config.yaml
translate: 0.06
color_jitter: 0.1
questions_per_image: 4
encoder_inner_norm: false
encoder_num_experts: 16
encoder_layers: 16
fusion_encoder_width: 256
fusion_encoder_activation: "swiglu"
fusion_encoder_moe_every: 1
Rows from block 7 of the fusion encoder, named by matrix and row number. Each number is 500 + 40 x the weight over its row's rms, rounded and kept within 0 to 999. All counts start at 0. Numbers have three digits each. After the name is the row's rms in percent of the matrix's.
# proj: attention output (fusion_encoder.blocks.7.attn.proj.weight, 256x240), inputs 160-239
proj.29 134:500518502495451468450500558500568507440459500433456479500501500500500481472500500450492463486500541500445456500543462500474429515505556535479527532524500500487479503500453457500482471500503521507498528554529483491468487500492361500500469500
proj.30 095:500628605450434411567433500532500531457518500578573478422483500430540523541500500478500442510480465518500527530500406500500500508493577488519473500500500500461558504500545500540500534583493500487500487538495500463500500500500405500437500500
proj.31 108:554454500557545570500500418489500500547533477560500590541565500565487500501580500543495549561464474529534534500492508504500542455506500471479484500512529500512500542500500508500500542527500475462518512500500547548500506500525500543533499500
proj.32 071:384615537423478365553469620528510528435453513475548359454480500442535576471415500440574459451532500500464470537549500500500522577500466500626500504555448527500500423500500492500500500500508529538522500500524426500483536487468500462500493500
proj.33 128:498430500532512519508500475479500500544534500440519501500500498525500505479477524482467515485490503498530563509573500500523565414521524464446500505500476499551500555524531556500525563540500444446486500494504541514464466557487557517500506509
proj.34 098:426523450482465485512500561532567500435460485480466458525465500458505507535522547477533472431500548508500462500505438500460412598500500530556532532508500536508500457500500500542500399500493537563478478539539431486500500465493379500500500467
proj.35 058:460576500433500453475500548500500500465442500500500435484500503497477497553478509500492514514468547500462438500500436455424440500523480539544524500500488535489500500500471478500500461500500500520503520517446515500500500455450405506500500500
proj.36 104:507462500537503513500507474464489500500497519433453459515432500481470488472523520523449499460485443513591587534488500522500610405500488458500446500454500478573500561500558500451539500572500500437493500478506571500500500500512500549581500451
proj.37 103:500492457518483500427534500504485507510463494441444470500500500500448500500483500500460511494491441519500591500472637488500616377500453500469441500427480500641500500567570500437542617552464435500500505500436542500500410500534606544500589500
proj.38 082:466404500524509521586500493478500534557531500385500514500465500481500500500528549437500501507491500500491475500500500477606556500500462458439445552500508443489477459525504505458500434561500490473598470476536483513500464500500512500447538500
proj.39 086:479495491497493536542500500494470523523500500550458500519500500481531500530508482500476500464500500500613579500500500553585525421486442469462456479407500489557502500536557554462500496580473500500500474475500520500506441500534606504536500484
proj.40 113:418594533433438406529468587544520544467460538455500421439406500435528564500438583448530411427512474500449469556500393500500452595458500500563500500502500548479533439449500470544542500469500499546393470547519460500500500454453500426500500399
proj.41 060:513478542502515522515500441501550535623568501640500559500501500496500500500465435473538521500499430496567600520475500472564569430514481407447500500500500441502493587496558547500438606577518500500524500500525490500437500500500513527449472577
proj.42 071:455610444445424464500498564555531500412453522468563423431489464449500491476512500511500454500532492500457494524500500500464500500500451562542621500500488538500500457500483515500518500465500500555438512523501451498500513500456500504481500500
proj.43 144:500508475423500558500556459447447439523477465500473568549558553547478489565523410437508577500505483543505543475471541546518441500494517469491438500460520500533477498557500509464455473544458466476441490467500455512525522503549494536477532461
proj.44 075:387500586507486395494460500536500557537500541419500429500499516446578574500500511404500462493500544479469455549573526396451560572496460540603558500577481500474503405484493500538500511456500500544459561586599500500440500500531474412526493508
proj.45 100:453520510447471500484478510500491500399455460500492500480474503500500542493443500506500443445558500476556522500463511437441489459464500488515500443452500500554513538541500500467539560500501472462584488447500571500552500515446549561556491514
proj.46 153:500500500513541565500497450477500461541542474568500571563546518524440534561539500500541545500488514500526537514513500500546500500518524482495470500497509486471500523505500513500519500547500504468500472462479513507494500500471599509492500510
proj.47 155:404567542476451405539456562558560525500488569430500399449443494423528512500486552470500434476495505442525481459500475413453521496458500506465552517495484535494545500474496508518580500500523546500500492507485527451475473486426434542475457500
proj.48 094:480569500466473427532464565538500500416500530436550433500467500450500559562477500463500467491500500486403404545547363480457415594541522577569542541568500568419503453453465438599528441479561500555500500534522459500500500500481380477396429442
proj.49 099:500538461468500484493500500541500492461500500500547492500491500500500482500487493478522509524508507504500500500500500493500500500500500491499475500500507527518520500500485500488500411493500500501500507483465444499500500500505553528510500501
proj.50 100:449560516475448438538485562500506500471425522395436395473435484461530499531518500474478407444488559497464432500537388515500388500552542561555547500493500500450500471500478500500536500500500486478394529500479521507500530500500429507500465498
proj.51 085:482503500499507500477500500500500500530477470616465495500540500551500439489501500478500509500500500500464443500500532377500500569500500500581576514555500592502500444520450474500455500403500552500500510500526455547500541500536467433448500572
proj.52 103:473552500471494453497489544522500501497452500500476429486509473540500461500500565502480459500535500490477474500492393493500495487500455539500500510517468500500500467477516564559500477488471514489524507508471561500500500440492500497500500500
proj.53 113:553508404500500500464500443500535467467502500518466512562500481524414432411587490500469519500500500498478471500485442461446478573486500543513570507537500552490538425500483508500497473449484502500426545525485465520531546434500500402500500463
proj.54 070:515454462569482562453505440480492500500500500500460582500500500503500500502558464500501500523500500500504544480461500534545500505500500500483521529495500500512500491500500509484500467536477500499524514493500474500535500560571488521485500500
proj.55 134:500458556523528519528501470474500520572527500496488538489528500500500525500475504500500527450477495464556540456474500476500602443507486500500472491471475511572532551492533500500620500500500516439439506428500613487478482500457540519559500500
proj.56 087:558373327545564610500572405496500500547541500500501589552530519521459430500606500518459566566437556500512480474549619500490528522500450453418457522546500403500500517535500483500479527479502479500500500484540500500464458585461547529500516500
proj.57 093:501469551500546507581500500468465520559528500500463505464452500500577581500466491451497500459466551521435424548561594416450534545510440500611539557628500502461442409500500500509500500429456500528534500588541448545489532500577500387538500475
proj.58 143:621404455554565607477516397465500500500538500562442611586574492500500429500571500564485500500497605500504421515501577448495499500514500503528435486572500507484487500500483442500500530490506498500614553503576443559496500557546538500500500506
proj.59 154:464519487507452440415490501514500535500500526446500458478471448444471457438491519505500459481478478470510536560500441498500531542494483558581560460498472471500556436472539547540539481487538500554427500529488443468500500453500500545500458453
proj.60 127:540368419553556602500559414483455495536522500562439575515543500500477433476573513503408540500516522500582518498477561530500595445500500424426391500504536424500500585500500500500478500538500466466519500425500531511508474583563576516540574499
proj.61 151:464504470476493500500500482519500500490511500521502501476489507500529472475496478500500500516525500500456467500416463466446500500451423536547500500459483484500536452472486500500478412444500500553525500500500465500559500480560500476500500453
proj.62 089:500581521444526422500468542500500500451500500500500433490500500464500500458406500512561500491500500500466447500541441500473500496500542520500500502509477500453503441500500456550537550449521500515405500534500455500500507479423516456456500500
proj.63 132:442523521507482441513471530536513529472500552476514380476480446441580524500439533525500448516505531451486470500499530481439588465460472537521510500530476530500507430488508477514500550468533541543470500503477535500465500488506516479500473483
proj.64 105:501530500500500538484522500500526500500506500615471548500529529555500500432500500511500532478551409500538580500500500500540444411502466468514500464422481456572511573518536500467491517500448478500467475445472605500548466500500558556500529500
proj.65 096:517487473482500530500507500470500487472480485470507500574494500488437500428500529571435500482500500529500500476474500511490438449499500500500507500494531462536474500500500500487500507423506480528519500481494500505552500488539396516553502500
proj.66 091:450595484446492463481500567541500500492500525500472466493516500500500500500507418528555468500528430542500500501529447500508477586500545476530450487500500506500500500500500500500500500489497512500515482500464408504500500461500417439447500495
proj.67 062:454521438496461480454500507537500500515456541460500488485500448440500441500500549500500448542500485443550516502455500500458500500467500500500468500459488539500565500500547500500619500500542500536589500479500500500500500481500545502500500537
proj.68 084:500554500485514500500510500500515455402485500508500539576500500463500448480501541500567500491541495520500500474500474552486500548500552491500566504476496500500495464500444537495500390500459517508511526500500500510545547508541500469500512464
proj.69 088:555551515466496435500500523438470500484529457474431494500500500500500569580494505441543489458500546542458444476563457585544500572569577515522464537524537444427437452517473425500469500520493500520518474539522401551472534489533480448375499458
proj.70 112:401558549445402424556500582533500500500500524442476412422444524472500530500419471414516457458538555500454450500571509440490500500500467518606520545534500482500454408512500464500500500454500466572518495582500404552477500519500465423500528511
proj.71 106:500500500500500500466500439500557500604500493500504544521487506539420363484571470500500500500435500501563547500448500546541524514502500441500460500500500500577512500520498587465463435474496508467555500532500516458500510514500609500524499544
proj.72 088:500585500451461450595500593500459500489500536500599468465429535500500500626453500500520483500500471500500500500505381471482386539500500500464504541500500494479500500500511554500626500500500584483440456458500500426517432453384380553484466506
proj.73 079:443608480452490448498500549500501481398455500500502445475500497459465486508475500522572463490536509495410427500492439451500388581508500500598564507481519500470522400500443485525505445438514530545433537575501456498530543500515418456461500500
proj.74 093:466504560525500505500500501500500540525500500487531508459463500500500500500491500500494506523515500474542581500439500495471531438426504500444541500416461500559537579492544540461590580514518517454510470448524626473484480466500493617500478405
proj.75 134:456564468477467409500489578520500515490500536503500401462412502396521568457426514473500443449500469461536595500500504532544500476450500500500466500466466500572521469500500536500536425499475523521457464515500500500547477500461536546481487472
proj.76 085:500500600526500475574485500500540514505510500479512478468492500457582539516446550500500500500541471471517533500500500451477500434510500498513494500503469491516482500520515467510581500461488500500481485528566547500486468500492529500548509485
proj.77 075:468565439453484433548492600531500530500471516442563441500457500500500500508472587436500455492488545465462452510500445504448500510500500538477500511523500576450500500466503476521627500473560540498508500467500500496500500452500517500484457527
proj.78 097:467500434462485500519500485500500438458500500579385500500500541463424500557478412475504578569531500518496500479500597448500476500571436465547594508556500462511413459567500589449456500500498458500500541476459500500471545567575535517482588572
proj.79 143:409532500442417387520475587527500548500457500376491405500473475386500567500432602396547421405566519495455513555579479484500515593501500575551500535528500560465521500500500528500500355500501500500436453562552500500500505500471500448500460500
proj.80 135:568471511500541547501528455469508455500497441528503583486537572570455500492500500455512552483513500561419500495505556590516470516535500523500500550514503474501478476525490500487431466504471471447484500475500500559514500507569517482569552500
proj.81 111:423596575464500411487464612543520510500500535492546430500500500459528578480383530463500466482500566500456438528500500485493500545500500500548500535566500500423500444467505463524526500493534531501492489550531454500410502497446482419439470501
proj.82 078:489436499565495545500502457500526515517523495490500552546546463502568391500480500532447520500480500482541537464500500517560557500529486522485500476485500500500500523522551500500500524528500500500500481500574476500500458500500452468524510500
proj.83 085:494539500486520500500500533504500466481477505504514478500500515500470500526546526514543513491505551524441442500500500447500447546521502508586500517515500504486500473496448479500485431460492501514565515530500469530513532500548490493500497500
proj.84 110:492514500501500465500471541494434519500513485473457464444464484485511476484434560554462507529500574500461352542551492447451501569566515496568530563606509545424500373519464438526497532435500510516580553533500422500462541504500507359485491482
proj.85 099:469600500479468424500500560527536521438491530486547459528478487462476500553492517456500458500500543500500493573547429507511444583500465528565547500557500469529500436481506493500469396500468482551518478500521420500500500469532500500503500431
proj.86 096:460498509500500426404546563457500500515436500500415469500451437500500525500460543482543466500595582493420406539575500500478500489587483533533500489510523500406500451526455500513516452513500492532520507544512365516475481511516430451394521519
proj.87 091:542433504508533541502500421495494524616540526475500556500536432500500469423523500537497533513438439444519500557469500465500500498432466500450500500500458500557509473500522483514538519461500480500519500518519560429500500500519513500490487459
proj.88 111:573516482500537560462533479484486477500518452616557549521519510559458488516489500467500580499500535566434405500551500571566468557586535509537454555500550422418471454509476443522391488508505440465450511556544433526500551524500500432408540538
proj.89 099:500484483523542567367500449475509514556486500500546529480491500524539461500548471500495524522500426500605586441476500500500568384453500433430499455427491492568500609554541547434500557526500487449500500418430581459508451500500521594544510552
proj.90 077:546418569557523569500508434494514500546530500550500563481520464548500426470504474500429557500500429492605579464424500500488538415424435493447515456454500500537500578500528532500547486529525500462500500500470593462532500500500547564504519500
proj.91 073:538368511560534594517500391494402531568513500552500560455544500550500448467499453528405500500491493480536531500500580467484617410461500456459500472513496485564498500500500508500466500453510489474566578500471552500500522500500562531568500569
proj.92 096:481527500536511434487425561531529530500531511479543452530473478476508539507463552510515462516491449497522500519500506508486500427488475516476524476487491598479519507489583500513573598556533499505479500468502487450440410500462633543500477500
proj.93 093:536500467500503606494488500481500484550500460500423500492500500563500414467500480500500500545463508492500500459500500497517429500514434500500549500500500462529508466500478500503457500500482500500500534547500500500500500500558500423516509460
proj.94 077:445579568428445415500500570500500500500443542500560422500488516500514541482451500442538469500486471504516505500501417495488500500518545500480507483493500563500500500500500541500613481480500497500500500441466500500516535500401544500511500500
proj.95 079:486442430503517580442559463500500485366510500453549536524493498535466497467526465500450517534500500500500440473434558500500500535500372500511500521500516500532503500529493500500470500500472550500509551500469528500500565500500506500611568484
proj.96 073:462525473473419436415500570509544500476450532422500439477440468456486500500500604461500435500551500500550500500543404536488511500500480528564459500500500446485500500481500512500587441500500484503500454500491443483500464451453523500514500454
proj.97 065:545594512404543500527502500509477447428443471544500500526470536513425541538458481500518539514566506538449457489445500541500463458505562484585500487461500455456479500512476430493494518460471453462512534501500500553504523528515523474501525500
proj.98 106:517446483539529566513528420484500482503500457500471594521547500531452440452540475587438498534500500511518501500427542487510544437516497464500543500489515525600500500513500483456491579500464508471520511435500518500522500542530521500500500500
proj.99 073:520500553500552500519446500500512500492522491377500500513500500523500555586498500516500518467453527500519478500477468500503570538497532500541552501543562529465500500481500500562531499423520509502500500500511500500513542500397452478456500444
proj.100 091:436580504436500500522500602500477500405508500498500475463500485434522500476490506460500451502499514513500447546500455513461460603528463546500507551571500565455500433500471489513500323483495522544500500500543405495462544477535406481500500470
proj.101 099:500480512500489528539500500500499508500449500527500462500470517575480511500500500500429517394529450500509505488500487493513500500422541491472481500465500528553476528500500500482500530385500479477500573500451567475582524490500432506500500500
proj.102 082:500496500455548482500460561455500500483500469500500468500500500500581528500486500463549500509548500500427390562517500503500360649491500500566500527549513477464500425500389519537447421500500499564486537500500441500429500500470330499446500500
proj.103 092:570412431580523612473527388455500500528557500500500625540566500568457421500596430537455550500483457500533555470426500533560500500460526457432500500470500487537500500519500510474500500546500500477543500478500543490525500500500500519500530500
proj.104 084:408589488441500432500483566539500500486477532500510442500474500461550500544467554474527468489500554500459428500500500463500468594524500500671553513574498500473500411467476494500467500450500483564472538554511404533501539500500497451497478500
proj.105 068:464554500476497470488500503500500449471457500500503452517499500543527511525536500525541500538496500500451455500544500500500412500498465548593500500500500467454520453470473482509528393482510557548494500536509463513558533500500414526500500482
proj.106 076:506498544534500510594500482500500500519500500540533488492500466500541525519475608476552542500500559500500549500500489521488466524473452580565500501500462518500523444480506481523482500507500476509431536597591540561500553462548500500500500535
proj.107 066:506429440500550549510500412500437491501500500521503565510515456500495497500481491456536535403513500500500578451514624510500533411472456500500500500500552542495500585534500509473500500568559538500500500507500511500474500500515505424500476500
proj.108 122:534500393560519586519500394500500500509500459560515562531536500533477440500580500556500514588490467500555522500426523530500488441455465481456502472483484466536524545500535516500500514505500500500548500438500509500500492500519500534564482500
proj.109 064:553474580560479525555463453468500500446629500430527568479500500500500500597500479502520502500497526525500532500493500469500500500500534500503500545555500564500500500501500500503435500553501525500593471526500500500395485470499490524478499530
proj.110 109:465556529505454445500477532542531569509525516438475465482465497451565557500500509473489444462500548491500458527612480500500559519558500546500499500576503500422471432479500506547465367494481477609500500561618355500509473500529500438467492500
proj.111 080:439543500492500484500450545528536544498524564530521440494430451457534532602482533473508500500500498482497500465481461465483488585572373545500550523587481453466533445466539479485484534454503500538564593500564409452499484472500373415544447404
proj.112 096:567454438511532500574560500440492500500500465552498532566506500556500500477569499562477534516500478533477470480558478507468429500567500500531540588572556491438448480544485500487477500500500469494500500484500425498500523514500500415449526471
proj.113 068:441595549430456376510485589530553500500465544403500388496462493500524549500445557505500462500500500485441456540500500450390500571500500570551500483499500522500500500446500514544581411500500523554500500536482455494465500419500447492500446500
proj.114 109:420596500450429416478445628559525514410484534485500420458515500415562543500473543483573436500500473500427486533500404500500412576500563537535488500506500500500524500461507487542500500474514558525500468500492451500500500437457500474466500500
proj.115 100:457504503500500431494490500500521536532525545445554472500521500500523500490500548453500458500453543484500500550532518500500501538490500500500500500512500551447500459483527525505500476535484500565417450536554415500489495500494414500492500483
proj.116 086:487583500500500474420517500511479505577500484483500479420447533532469500408369453531471500479500495496460428500445465495434470503515549536526596508483563500500536453469445510563474500454500500502483559500515500513500576423500495463478486500
proj.117 090:510500430504541554474530454471499414461468468597590587576533523599400463466600458500500569556495500466486500447419513500500422500453474500474556500441523465564462522478457501485413462500507526500493528501532507500519525499540459486472477517
proj.118 049:511439500575492500591500407471500500522542481513500577500500500500500500553553535500436500429500500498483500500451500421500500508500500500500562533542500524510507500500500550500500500500521548500500500540500524508554500500542500519500504543
proj.119 102:520515491500524536430492500511500468388500496498576535558380500473461500500545500564533495546536501489498483507500506478556418500501537520500552515500516527415469500500448500500460529423511500500417522547533445497529530500500444409402451547
proj.120 089:610443457557551610523518409466500479569547478585500620543521536569475451500604428572500569570500473500514509500500500500500513500528500500449500500475525478514500552518500548445461484532500479442520556449466562500500458519540554545515525562
proj.121 091:500537500496537500444500446500463456435500452562447558586547562534500495613538500551608551500476500514500483494539495500531466500554511487511500500484500500500467493500491503474500470569481528500462490463500450492485469500500381491474500500
proj.122 139:500432478500551545522551451476464500500486500500500530566530485547500473495579500505499559438468551500460500475553491490480417500506523501500559500476500500499487542500458512490500551499500462460500555500496562530500500496456428500493500500
proj.123 133:489495504480500446519500526500535481500500558358456500442500505500434484492514500436485472480491500480452483532500434521500489525487539550521446503522500498466474438487478500531488500508500524535445468519500449449456500500486427486500464546
proj.124 098:508469451500500500543559500449500448480459459430500527500490513565500507534515532500498546461533500496500475441500516500500500523534500458505500534500507535573486500524434522500548530448500475466500589464434507522500500500473444531500525500
proj.125 123:474566556500456464551453564528500532550507541534481478461544500500500514551428465468549479514442496474450521555500410482500544570523500559545512443500500481500533500423531525535500469551551500497500445500489500497448490422486493500500462513
proj.126 078:372539544436427404460489582542500500500452559421485420404546508500506500497413560437500431500543449500525500572548417500500525500500500500500460426452446500500500500465579500527595488469520497506486477483447493465500500437500535509566500415
proj.127 101:540511442487533549500500475513500473543499500564529500500463500500499500500500453500500512524500532500408412511500500452470480621500468524582543537538501453493500426487457460519463500440500500556541534500491399508500539500557437455500508505
proj.128 131:525500439496500528448534470507551500488466500506481506511500517512485509475500500512450494488515450486562554382387538506516485427473500432432483475377541500629451590547513500430479486562483498445500500424432535495566458558514541581556547519
proj.129 096:396582500403472399500500500511500500400448478508498432448467500427503588500460500481545464492513480507472490500485464495473469526523483561539574500500500585500500422500468516500538392500500493500432468548510441477500526500528495500500514409
proj.130 086:423555500444467394500478545497500522459468542380500409433498500426533520468448500481470404500500445477500529546490427482499500500500500488483498500500500500498523550491500474500500479500517507506410500500432500470500500500400530565460500500
proj.131 099:605509537459514570554485496459500468500567457500468588547546500533488583500541500494527552567500521551500463500521500582539500547556613479466471516500491420500464527480481500507474500500537514458491436506500435500467544500490442489500489447
proj.132 094:450536500500478402475462614500501500500481536443500409500505503414500571500446562454543450547500525500473442500500489516505500483500500520500403517524445500459457447497500462506500500468496500501481487492508436500466466527500485464476469433
proj.133 100:577463499530542604498532430473448489525500470566448571540500500575500492592500500519500597551500517529500500500499544500500454462562431500500499511534535500500471541527500500434414483558477453458609567500539502521493500544568478507503542506
proj.134 085:457500539431452386505490601500500502500500532443500427437480487460498548465406509500500445500493500494500500469500500468499537468500491500565462467500500500539500500486525500510559500500512500500436461511500500472500532455450541495498499486
proj.135 212:436533540506464434500445571543528550462506560461549408461500454439533502490500582500500429484477500437500478516517459451450524507468488511455552479547467546472540467449528498536532534475540539555455495521500493464491465485423474487477438500
proj.136 127:507449530527500518520500476463463500546512481465500528500507500528500500500473505500481500505490492500590520471500554500528500500500534441423469500491500500520477570500517534477500642552523485456528500444449570498500469500461550550503527556
proj.137 142:598417445572563580500543406465479484562547447552500594500510500549438455500561425558439568499471496500521528484500500589500500399528522500426437479460514490501471612553525513500495544520500473451489500439480546501481498500473500543519556500
proj.138 095:457539525500483453500475565563500500455500538550548471424500464456426478474519531558500482508504418478474454426501450437427500456445464505419500505418462577500500505478500452551566500521500550469512500460421622469500486500504500645500482582
proj.139 121:486500447461500532487533500477497477446416478532475510521500528533452464502500491506500525545535474531500500425470531502517405447516500477465567567437540560497462561530460524466395536516475483444500500489479524494578504523509500500493550515
proj.140 094:528423500542500503500500490469569531530505500500501521546501536473488498584453500500574531441500536500500492450500528519500450500500582500392530541497502501500500500495515484500500619563500504474450522500565516488496512500444452465500500500
proj.141 107:542449522526531561541550441482478500500503500580500536500518504566531447500562444500500538498532489500500523500500566448500500440461501453389467526499506518554506500545500545440500500557500505423498497500500576500437466500500530548467534545
proj.142 094:568367500587500609500522390456500500592515468523510564519561500571500370466616500553417553522500457493544593450402500517521500500500503500411523485413520512561518593500500500478521504563500500442500500500498622430500482500446500621500524500
proj.143 089:564434500521566553552500433470500507589566500580500584480540500540500506500500500517441550534478465500558599472495584546545578379518500448407500478479499466535500603500538514500552657569500467428486509500500572494500482500522597514510500500
proj.144 073:500500583500500434500458500508476500428500500455500412500527492450533500442419445472519462493537492515500409569500431500500500515572608485466398463526500465470500500476500500521458493500460500528428482500500443500500500500500500498483500562
proj.145 078:461500500523529515491483500536516526555500552502500474500500448474527500427520510500450490411469550467464432500503500463448564500460445500500560491614489515467543478447516500526535482486557549524500500547594486504461500477505512500500482488
proj.146 073:519522500495500509500500496500500500500457516530527464500450507521500500572540518500552500540477548500500463500500500465500459500500509500500529500489500522516525500500473449502500548478500500465500524447407546529538500500500515521498500491
proj.147 146:560481483505555587500539420447450474511500437500491589552518532601394486531562379543500575557473516536470479500504620434531515499558483472587459500500527457523456502541480470470402482439475453493555535494510431562500515542587530453526546516
proj.148 070:575412431579551612464514385452500485515547448546479603559481520500443447529566438548466569500482450500574582500454500589604500433500500500396479496437500446510500598500533532468488536592493463472500500465486518470525500500500563547455516500
proj.149 074:583440531459537542354540420465463444526500451610449518520600499518500547500500461505521596499496507559460531522500541500522550479593500516509459500544544528443482514524500480500444465522486444459532521500500452574500555544582498500498509416
proj.150 102:543360504573526562500513412444500522571526474460500547525532493545500462485492520528479542445503502500539473490525543448500528485538500455452552519500500499500479515538492500500438592458500500482444500525500514500500511534441500457500489500
proj.151 068:475514567482500425500475541500486500544500500407528461500527500492537500500409592500533474528458500500486448500500500463433531548536500491500500471510500500436548497500519482532640500471500544500425528500500500520500500500357515441494437500
proj.152 103:415543500436485415500479568514509500460452568444471406479512475419506573500448582500541455526539498500490489561539500468430537500481461568590579496514500607474492421458531500511500500457542500559364500584503443527479496455475465497507500468
proj.153 079:505398491559491533467511481500521490500540500378500568541502501500530472441562500512498484517582512500510555500500573512509611500500548500462500479499500500506506537500500547500500460526500500500486500500500505500500500537500552535553517500
proj.154 117:406573539441464432547500613546530500500462543458553425500393495500559504513475587424500500500500548516431433500500500478513500547498511525563500535507493558467500500500456454500497426445483500500500510500477500515500552486521500501485500478
proj.155 078:548401515548540562500513448462523500580550496500500586500543500537500482500535439467427545538430500500562543461525500547500558500545548447400500500519500472500500550528528500500500631565500432436500499464489527527477456547512549537488535508
proj.156 068:555337464597497580526500389436486500580524473469500579530553500500500464500575552500500542496500500500544588477500500500467500500469436500442500500470503500563500548500500587448500500586500465461575500436521584516531491500509500610561500500
proj.157 071:518465500542500563500500449479500486468554500500427572500494500500512488500517480467545510528536500500500554500500500541592475500500503500500500500500525492508500500500500501470500429528455464505500510517500451548500538545585500476490529493
proj.158 212:589460495483538573460547452459467439510500425555453613541500527574471470500528422500500566508469541537458522492490540542535477509525529475517501506510543497516482535509454512456440459500477466446545530473506498544526547505547500500508542526
proj.159 110:500547474506469480443477500518500500452484500500478477500500500498500500500500500500500485500523500500490500511500412572500452489471500541497527476457500489500558500500500473520500500500500500519482493457521478500500486440502422583500478500
proj.160 098:511517500466500491500511446500434515500500449451543554483521539500533500550501442515529500500479430489569639521500503555535500409435500500428339406386500413580511578500562519447555519492500499452535492427420528476536452500482568578593538554
proj.161 157:577446444500554571481555444454457451510475441521460595554500511582432450500500431525500561527501489560493530493470557529524515460507521479500437500447521447527487521547503485456447500492474468475500519498491500542519565529561541493554556497
proj.162 064:507429457544500510535500502503500513500565500454549562440500507500486500500481500408500500423518500500544530500500500500500490415500626473368500500500500497455500500500500470524555500500475500471516429500552516521500500500465500500459497500
proj.163 138:545492487465492555500541500462477446500493450588471560520543561557482469526471500464496569524525494543505538500436551544511512524500500504555447484465518439577494542525500527432470495494436442474481499479538500531574528530578504528577545500
proj.164 087:417573543500500422504485576516500499504500559478547473465553544500436500535456506432500498488485467490483536567568461414500500528493549510598398494539466500497441517486516438509455542554519454545534459500500449500500468475482526568432494477
proj.165 090:500500411456573500473544480475500463500450451624406500573495535500416435511550406491547570499460500539459484480451471500518419500500500500573549511522498500467502507493490500500485564529490493491500520500500464545556524475506508499510481500
proj.166 087:483463500500500463500479512462506500528510522441500455491532447500500500447500597500495486494500567454442355463506500403429500510523473520563559562611500584465500366465454490522500535416527526517508503535505444500404500500444427449505465541
proj.167 065:500555591496500520514461500500500574500524500585544512500518500462533524500438500538564507591498435500594593500464460547500580471471505500425489453428495500581541564452527542502500485550500500471500510500518631442473500452500517548500500463
proj.168 080:417500485424516500505554548544465481428500500500509433445547500500500500406420533486395465484500500500434430563500453585555500595500481500547503500500490415505500500500500441550456500465471500518670550523444422496500535463506505472491495492
proj.169 116:574404450583548567515516430466500462584500454500515572533568535536457486467549500558459554500457539473500500481515508557494522444500500467396500500500519489463500571500499505515500595500574581456566530457500549496500467500427538512500500539
proj.170 102:500542479455501500482473531472547500500502522356453433560500500485534518500455500500502462500500576513427390500565500460480409514533500543594540568544500500414500417505477492548482531459500503500430500517486478520418499500457354451500500500
proj.171 099:534547500479500524416500510500500500402497456554500527496502517500448461500505500488500503527500500500450484531500500509506443554500488505500500476454500475538500467500476500500390500507480468500540500527497406500500529500547500500500500500
proj.172 093:460500500460482500495559454471500500500497502520476487500463541547483591472446434500481556415500500499534500500565594507500550500543500513458454500546500424535486558519502500474500500529496480476580519474501495572500410553503569540480536500
proj.173 107:459502550500500430473470500512541540510517585420500408483515434500500519500513610500510451462460496443530483536585425528476505488500558537408513500523487507449495524454500530509511508520559457529395500500497494500478444503444449500472432511
proj.174 096:507490538480500500500479500500498519500515500499600500459463531489479530502412500497551500500500535490431469512548500506500492500491500558549500466500479474500500500500492482500484495522504500508464524530500500500500524500462500510516500490
proj.175 093:500500500505500562503562492500462468532500500538459599543533500566408504500500418458500500545529556500500473455500500495478500546535561500455500525500500471512500503492500500475500511478516500500500520556500499466500500533566487460540500560
proj.176 068:500517452482551505498500500521500500470500500537537481500505500503500500548550509500500516500500584500500443500500500500457434500529500507500486489500500510431500500500487479522596482486547500517462500500500468500500503500418434487459465473
proj.177 078:449531495472500441516501559504500501488437500443511419500511500494500500505484570485492475477500500500500450500500500440434456511500500500493500535497500590477500500500480489537500541456500500500465500495450517500500500500409454500500500469
proj.178 080:500411512553567500504500462464463500594500500513500564500551507500510500500500500501500542508486500494496461524500530502437561500500534510500500500500500500500500500500469566518473500500545504463433500500500598500500478500442451523500467447
proj.179 080:562437500542557548500500422433437500614545450586500602500500549562406489514535500482500562500500500500500558481500612543531559419500500432454500533500504473511500500555550509500555643558488475401483500500500554500471497500500500513471500532
proj.180 093:487529577475453508500500542543570481483481500479482469473500500446500500461500522527500493461468500526500536538482477543500479574546478537574519456493500487502523437500500536533451361473497489517434485500554462499500500452519478500556480451
proj.181 094:447528500458490418452500538479499563477475546433454409443469500430500624408449543478500403413500500515500548529507462552501546519512538493454500500500500592492500500480557500553491500553512529500549424500500500476498500515447500457473470473
proj.182 119:516539419497500564500532500500481461455481500614530559534516528572500468500500408500515528588500475525493500472482500517515500500500500500549536504458515500546504513500482512471454414530475496482489537500465489531550524500493500500500548500
proj.183 063:477500457584434476524460500515562521487569524500524532431500510514556505522500500500457477460457483454487540515504501481535500534450491500500500487530475571500531509501526500532449449545538572515613457552557477428480450479474500500438482516
proj.184 062:483528500460548480538500534500500477496472500500530461500500500484500506515513548500535510524516545500419417500500377452424445599544500548553500529511500467437500451500463479523500500473558548538449497530507477512486519500482396505493481500
proj.185 096:457500500493483446536521500500500528500500505524500471547420525530571548578486500496578518500439500500579418500547551422496529516551500448584527528525535496476472514551449549538500500473526500508500500500456428500500500555498607394500525590
proj.186 114:417547500462500500500500571541530549395442525454551389500500500402581552500500581467500395500568454461513531520431500498479500488453515500500497502465478400571506487500506500450500500500500500500549500522500524500558472500500593496583516572
proj.187 059:571452514568500598500500422500500531500548480500425500497500458545452392500621477558500500500500500498507500500533531474500496500481500493466555548533500482534500469500500500500447502500500512500500558532552500500500500500557500500433484500
proj.188 113:470521496456500445429516550499507500500450500500436459500443502469506485522477541455483491400506500495463404500436484500500436567469479511548500519500543548468482464509460480537387500458484500548500500562528443514536541500532461436500500496
proj.189 099:453519500500500475526461500500499481504500507485549500451500500452459521500411546537567500500500412500561615466408446564474491440420547491383475462408440498568509569484536534500562468564445515500500437549472568436559458521500521557531500414